A small CTC audio transcriber, trained from scratch.
Model: 0.591M parameters, log mel input, arch ecapa_tdnn, norm batchnorm, activation gelu, depths [12].
Training: 6500 steps, batches of 384.
Data: trained on telephone keypad tones over noise or synthetic speech, 39062 training examples.
Rows from block 4, named by matrix and row number. Each number is 500 + 40 x the weight over its row's rms, rounded and kept within 0 to 999. All counts start at 0. Numbers have three digits each. After the name is the row's rms in percent of the matrix's.
# c30: last pointwise conv (model.blocks.4.c3.0.weight, 128x128x1), inputs 0-127
c30.19 103:501457537547592512473512436545405629523448453419469437460595523402508552424478570473520491562463474499481520523513507467535554524481440509469538495504561484479442536558517555519512460530487544467427519521474515518518515496459488472512499458495517533504526516459506463496539483490460555499489459468443448516475461528568491518465471464486445515506492441480492485478582529512496538463482
c30.20 097:491468486442465470493434535470450505454405470556552626489495483464403537447513461521498457488538494551518508517626520551479555548489539560470463541485561517510517454482470440576491539448501471515487509515509521463480535500536582473460563447500510499470486502499502447486564505575523502573510546516432497457493499483537524539446500449530477526456523543505528503524440465496529538500509
c30.21 091:629499512499530509526509482526570502464467503504600501397581551508476477524553473542516505455490490461444478496564470449497488395570488456404441467500525459468466540530533473464471481498483504478491501515484460488473566431500490475485548495503512500446513483506535535495529501426423469448519528492498531506507497465475539465550464527616530529463465463479517490553530464433509466549495
c30.22 092:456456561488485580485461504487504512532529500453476450528487491441549553475555403517468465543441480506512500591484615545512522601559486496564505512459530544584468467471570453490578530572518499539500482444448466459468481454544414523478504459481546544476505463516525509493573432514453543503435530518493474478476462494475484455530481500458493527507475540482488498448507475481495505453465
c30.23 105:462552459550513554449495485587469501555449461585459544474424523497513487448495497540490396490445508500535517480462491487508411506419466446560547481468470519551476414547509460480519497477533519565482458499510469471485503505464513482466500481441490430430473471438484610488536526483489445504512513561451552469482481453420522494463523556421538494526493480525455482510461466471537508488508
c30.24 104:512484548533509534465549540492431568540487504473505570462473499464500424565510502484496511518554480490524456515523519402505507493613553536493469494484499521528517486492500491513550554575508453499607443440480486498468446394462503460508485464534496530478514504482501539573543459466460443500535508515501478609533618555462493494458476474485468481430547471571517528501467512498495506464478
c30.25 101:456484492526497516521477703508480474513562539546457510550560586471535483491502518457492483563503527482507493523479524456536554512567438441457452519570509508493498557502501452518464500552482497496494483529426499483514554489455474437492542425542457588476489475509505486499498527532510509489544420531577484491498441468479527481538441535504511529489528516533473458526515451421527524533525
c30.26 113:498480426561470515438471480476463511461573462512505496469501513453537550477544467472417498436470541504497440517466508507528510499416582590471524504462566487496500512464470496439474515507509447494483508475475514574525503599507452622480465549487498520430568471449549503531493460449512576431545499529472532447500553495561530545517518512520469468485548511466452540484524517528491450566489
c30.27 103:493507520580494478560479523529550532514524551486485495515552481570484517395560567548478447414459476561510549531475501472481506517501508502483461442558525460551459535523443451508533550503509471493495509468535527494461486530498474548507531492508452509506481507561503459418496496402561525500615473483488497503460463535514499541529509519436514505546466515503497477601589605440497511558508
c30.28 095:498515464487488480469442494541481435430516546453559578524492611437480537508452499454504423520465465480467445529462494500471544489471526502502464475485545453535424495429445463438476491446495565451481474472537486562482508469543487529439572473489491451496489478557503547596472454447485559506526465494431493577524567506491520433458464489494438495449470508466537505490527515543541446519528
c30.29 101:527524425608473432469486482568519500482582520484503509495499485531452537430532520533494548379519514510551500494537525489490509537513548500497486467530478434497464494498488461516555518478472505479407455507533531535499510563493473565428486451481533489510509523501511499439465449400552488575533560593502571460552530539531524533483507532520506549604506578503518503490518539491476508532524
c30.30 104:523481490446468505544505502551439486545607517495519511562495472491508457494440449538543478578481510445510448502496500496480582521549471532471501537475470481503476466452548491530465498490510581499496494572471547504488446501485603451485491418558439599494518504483471521498526459504445514506540509495499526570549465471494587525496573475558421518483534476481543494472581607491503483527476
c30.31 096:485511472488553471433555509558459483391526487553459520555411425467485468512597502560512452602593523508420546492484530473513509471522476556501492525434503500477449506486479492519553527503497557469474556437581486453502458512482479471541536442435483527534483485435503476487485507511431477516539508518467530475563476439527499529507545448480493561506536517462548485461538490452536533471530
c30.32 104:482426483492530496417471489454491467463478463531496548492525519502531596535488456456516541636480462521454515446469544475500516502474495510518417467538476476485472502529454479491497476457502513495569560516502471491490477502536543469487470468522529501576503474445556543509444466438547525496510474517481448577580527552541462544452499593493473476430575536441481560539507554563441517516527
c30.33 091:570589517495536517409538477561610520447481467470571453518445436476435457590476538536494501494514483520561416545459466508527494517502556551534535463460521500487494507489521470466491538566511485497498523505476510465479505414546469521474504452470426425430502413468538521472482546477493557483457468411530506439519524467476526486486469490544472479542555498485525537453538481502528500478509
c30.34 097:510470432488463463520502538473456485492486491495459432506469535430592478532521504460444498576479474496497439542552528499509519503486521533486523488511614538494451547490491448494521528446523491456450534523440496461528493494540422469503556439554477448572466498513570468576468504527574576529464516512458488439522479550432520580472521537476498491531548555485462488566464499509575573510516
c30.35 105:495503514544487468541492478454439531468513505466483514552414478418534456546489511450550484581505505496527474482495488515526445492521527535434485458521471475512426534501513514474410533504512548461551450454521474501478545509488433473423521523451506445455580431461461486540451531490535565567438513477485508437487447487433603509458472497512474494514456492543418459424513469473488551455456
c30.36 094:441493481461470461458476473411428509500501443545511494540518566427488501511425493429468436435462478514474476465434484481488538489464456464488513572525550528515441515437542515494467532460465478495528475500480474481547501550489469418497488526487506511449478477427554454484415470489476453427577474453454484484403501502471562536488481480454485482400490521518434463536482491480493503438550
c30.37 115:467447458623498519513493456448501482470611508529491440464537487447468509486508490500520513464479468505461532517449523612480488450482516609458519465442564489531492485489527483489543495500505522539482513499484552560542554444509499509536467544481498546553452509568493476515552447548531479510556448529466545442570532506601469495557507560472559479512474499517524519561440451525479530527477
c30.38 096:608500451469512478542553504419588490488501482463570489431432511424484496528583485482515447599489547515493527468551506510501488482487482442558500460513600470541514546538514506495471562508478493540488525508452546511497472486594523496541510454538481481459530546477470537470476474461488498551500476515497478494457449485586502562569467490500443466531435459534448499500470471536434535556527
c30.39 122:480477497541486493462456499473554507472453526504489537537494486454531476537535492500490474454569553491521503541523500488522533513475517540461518449479505531491535556527505510503475496456563500509544518429554495544538466433592485445497505511541478512519461440488537533503511502498495474515643370485499619512426497507480528452443553517450572511468536513516487538567536612461462511535457
c30.40 109:494472529475523525510593530543458425470543523564560509538480556553519517542527485572479529513489467571496482467487512480526598447491517517503518499514484508482503475547511492548552458535493529488590498491475514493499494422451521545502482538468494479503500469498510562555504484491427470516577443503512420571481553546525456520458540496476574473445487502481389569570507556520487548423443
c30.41 093:500467548527493530563529491457485486467511422459491471501566555508543577526471462442539486520512589484536477490491485497474552516434459431502534519490557538527480546489450458553465373493502463496529571541575468460574481533532431444465503540513498461473470464510415552460522502521558463516450459507511525551486427521545477490477491501466551490438437454497478474546472460451507484491552
c30.42 104:530480553471600501524510470534530564456512437504470469471467486476455564582536469497498465603479529482483503511496453482522499529552473529509485612511481486538506451486481523512456497478556462561461468522517503558431529584516456396492480488476486467495583513540496580488489484486488577507497511587503471521477572558492511471480497520491494396480552514472507465522480510552500480533416
c30.43 109:496529520431515485469435484468507502615532496504449556473498542443498537551517490441452497462594523454469478460471499489496503464496458442451449466532489454490514520469470510469485537469515490568515511521526519510466530512488525581523486497564516536559488543529472505467511442481469546443486493455497548401500482450572482501482458422541542584513438610493484425452466516446524459502441
c30.44 088:503495448453536469552486524483575631600549502480445541472517455479570447504492476485619547540506446518516475466479536460486452450571499500503486464551490471502523434488470476514454489465525505472491488522511515486491447484527470506483515465548468455497493489500532492523536412460466471468536471486433507496477471504441458543525582602485559477574556463433505449517523485513515461461507
c30.45 101:511476517505563466584554519538465502485481532472449537445540509458450595572568587480461551427496527518485485557513501462578446509510555489502478502521530481469562541545511473484498483521489593482542513480425434467462507483535472507557427509461540465450545436502468478461474468532482502541476425518496540470448487568518527511434433459541477489480494523486430538466552542491460500526467
c30.46 101:444512505569508440497510532483436473516507532505483629433476502483440569510520570453500473555486504430523460487458553489479494488458457508527446472482572481460490520470517528457498458554483549509492501485518491493516410495533518466500446571439551488478459447478451507469422515496499487478427482444483446468532478509516534465549462453542456559465433430449494456572482408495526484483516
c30.47 104:489418565481545604582522467448483511519504451539473473532451513539453488545455512456450561605461514520539520495473419458477513483499479463453452402479518492476583503490541549460494452491491468514490536507484469451507505560474510438495534481488538460526564521465472492481481494467475522510456459431466481554520490510532461493456507457391511455492470478569480501528501538489587500546441
c30.48 095:511519556506526486482558481458472457514425531432433481525526411543446471483539439508578425535509473555441519487505468489449448518485474441473493533530467519474458536479527537510477480552505518466510497483492471500501487498453523540527523472541528473481572546488467584590482519432482474488569471488511563433409448557470504508471470497490539567497420466548514508424593524533535482474500
c30.49 106:517464548425536555496519520536536499456466408530513511462485542514435541527444487432492451684548511520595493508502474492482480496464456506471452485487463548428536463493545442532492487466558499494519456509460482498457494510498504451518551466466467497514421585531477493522555514513476487481474530498505453616475520496556508512499513488496551498540526509473570497474486494556523465522556
c30.50 097:491501571512472585415457568659493549507479430592516511455429573494469505492515515539488461477508457498495498540502487470444543478475518477498508466560511477445506440505495418480462424417495444470499501477487476516446436511583532467545522436489517431492474509513455502489466477541542434520480491499533546511473495482474490507497494539525495526465520489446478475535505465523417462527516
c30.51 086:550449434484539508563518468512464461532538499495564506462520505522460391487538578528476460499464475594512546479499546478451503485483542464421436531533519492494483472501459546477448462486519457401476505528561514515506495466532511439505450480469503552489488484467500444396533466544502434508471482455459511449424459437512420517489467474508471477508448539495492517455459519413540478424505
c30.52 101:495548496515491534511503511504479429526466486501485438482474536413483564480468457523421474527454544468553522505475481529540492474498477404515549495540493484445479534489448452497519478478510542507469529493460480506611511456510462471515458409486494465578508572520531455533468489549484442498463559475476463516585458534561433575537501583534564466525553512563440464590487496480529519505495
c30.53 101:422535461576537542521529540500531537587529509512437590480461464477429487531536401441436429496509518496496560512505505502553473464497517531479468528565513518489449506500529499490410543479496438496414478577518552520477503449527484551501495556515424506511526515474476461474522468477504446557517460440493454463523449475537562501482508480500455474493584534561524529549489441477493563479477
c30.54 078:514539570464419537506480517593534518413442604522607450482507637495476465424438453514483538516472504491501443593491536526557497521538537462560513506469489466445507488516507433535446510559506547518400541508508555477483512482513525498492486475478459539496561542500504511505495469515506488456539512555505476530430521489464484502513502494514522525529452473576516454483469491523494504471506
c30.55 092:460538511479550522523549597524442571448514637524594530496470598547498540492508554546458523511470544571521484524517507522430533485425472537503487477504520551508516470537514506514485503557481477510445504553520492472479423431555517519478556453473522512529493512497464547533497561509484422527507463501518451556552535485539445563461490460480494441519504491441441440515491504533546502520486
c30.56 098:531590506521601502532576556538470457529454508471543614575494495542508539598561460504515462540436511554490480488491565544546489472504475451498481524534564501510484512500492478529471510498539535531542486544471474501514530434474406454550451572489492461481490496463470480525512544535485459501525458500464510558478537478520482560504510462561513439473564594550469532555461510529539502513476
c30.57 103:460567466507492428501462488474528437475443515514506542460464458545468447489538513417459488514673521553496492499496527469506505518521545515521507548472472452526483495465485480527495514507564509423512486503457441474489454395511558507502502455518454509524468533497500490502531556488493514425592576468480539505512470505519584503502512481509479569521553471492583485519543499449422497441458
c30.58 099:503550519470411575492511479530502583645483480588433406485592416534500396469492461522454512490537495475498535525513475525529487523564511476516481477500476525511498455559522434481495475544491577474544453503447502504485462445434546481524518486401488464443503436474472512483480494492474511485509524540506527537411487556468494477490477527550534479496528507538494495470491480492518516512527
c30.59 102:473447434540487534471446407525491523431614440520502517495473475496469524426464581485550544572549503548538449568498609462515558486462503496519552434494502503485493520515460448463550517507548444484531484401469464518511543475475620514463507501495471483487491497463506450457435518474490503513544521491485550486542467433523496506481587512505508530522505497426522502490501542518513473490510
c30.60 093:489414528516500501511510508511519521529471539469475421451507483447530564503488446507478436459476439526482505603548460486447451513463468484491456494503476539476581532508517482492567502585529495518490471544531525464524470519499498606523461476510462524493455568519430575580513539445489480440549435475546538546500431487486491480446525495445511506489528570487502516474546554520519514613449
c30.61 102:519486531484463522507500471484521443525512516507516560504491464420496481487467507477527548487468517506576571415600486567470440432480502495465531437489498464445572530512506455533469547434543487532470575539534505502463472506477471456497453495466499455473528435571514608554500546481475521455548515475524486572445468505494512496572604482454530478524476481471455501488518577512491497584536
c30.62 098:462487408482595474509523432592466488407529443554519498481464521481502510488432513465517447513440435483493518497562502523477533458475539525481527559495455489471492508521506548540538482459462585490478480476437518468491503484436497487449501521513499461455533485549527514485433516548424501523437556493428494454508477473565558470495470459542553538477491473414430474481524454463508598472504
c30.63 117:552516535504573479467511575478505460491571471476490490464512517469486560496501507452478514468541459525475464527474558515506447494456483448468461615525513498513468480515476475607543538539488538505482439487463504497498459572504496493495486470466407464531494401576514478439555454519565535468464551500583471517484508533519485478467432471461506515457436507410436574518451512456492463500455
c30.64 107:495583480487468492493459526504513473517492505480504499554504495537490412494582414472494513489555512517541499479472517535512498521499468586452493517532504506561529472488509484413495478502431503480491493498412525493509463454476475615500472543439485522462512500606503550554514516463513523473575488461503505526533444452518542476469519505503572621456446537479559493484552521443433494593463
c30.65 098:510533516520478491457504558579448506505428472431478533497479535452448488405536483416430494579526501497476520473456522539493526490493507453486450518468494505455458478508515513466496507500532426452437375503536484552465513442499553473454563495532523548496484493491491534450583518534425459515477487489420509533560466474584519562514480510500542524452488559528601495509504495458550516484505
c30.66 105:459490505478485492491449525452531493558469474482507454515469501470493465484527468477500481479534520473497516493550441559563503622553515537511477458461594474532452515466445501540486564530489531449434482549508498423559517451486469516540500477496505442402470511511553514514463499628456495466524395528613457557471538475507515514515512511525516504487486480442535466518512517504591453514506
c30.67 097:457553509471500526515453518550582569473521523540489465480481472443490562541489516523419468465525406487543502487535536463456503424493421526528564507462509533590438498515468432538521580528496515500474484545478501500469496481495544463492512460500475568452461516473598393506448469501460506462442512522544557532530573493494520546501524535501498453521530453463498510491522486570542444524429
c30.68 103:551464574480517552561470451439404518548491497535553523445580465497517507504543483521491444479507554476496451517518499425454478446541554469531482480464449482617485475493473490530454500523520469516506440436474472496425419539499473511496559475492496507512534460498449528510520451566490435519458491445464511472507477467572456475509484530523545533510453581498515496416558531567519432505484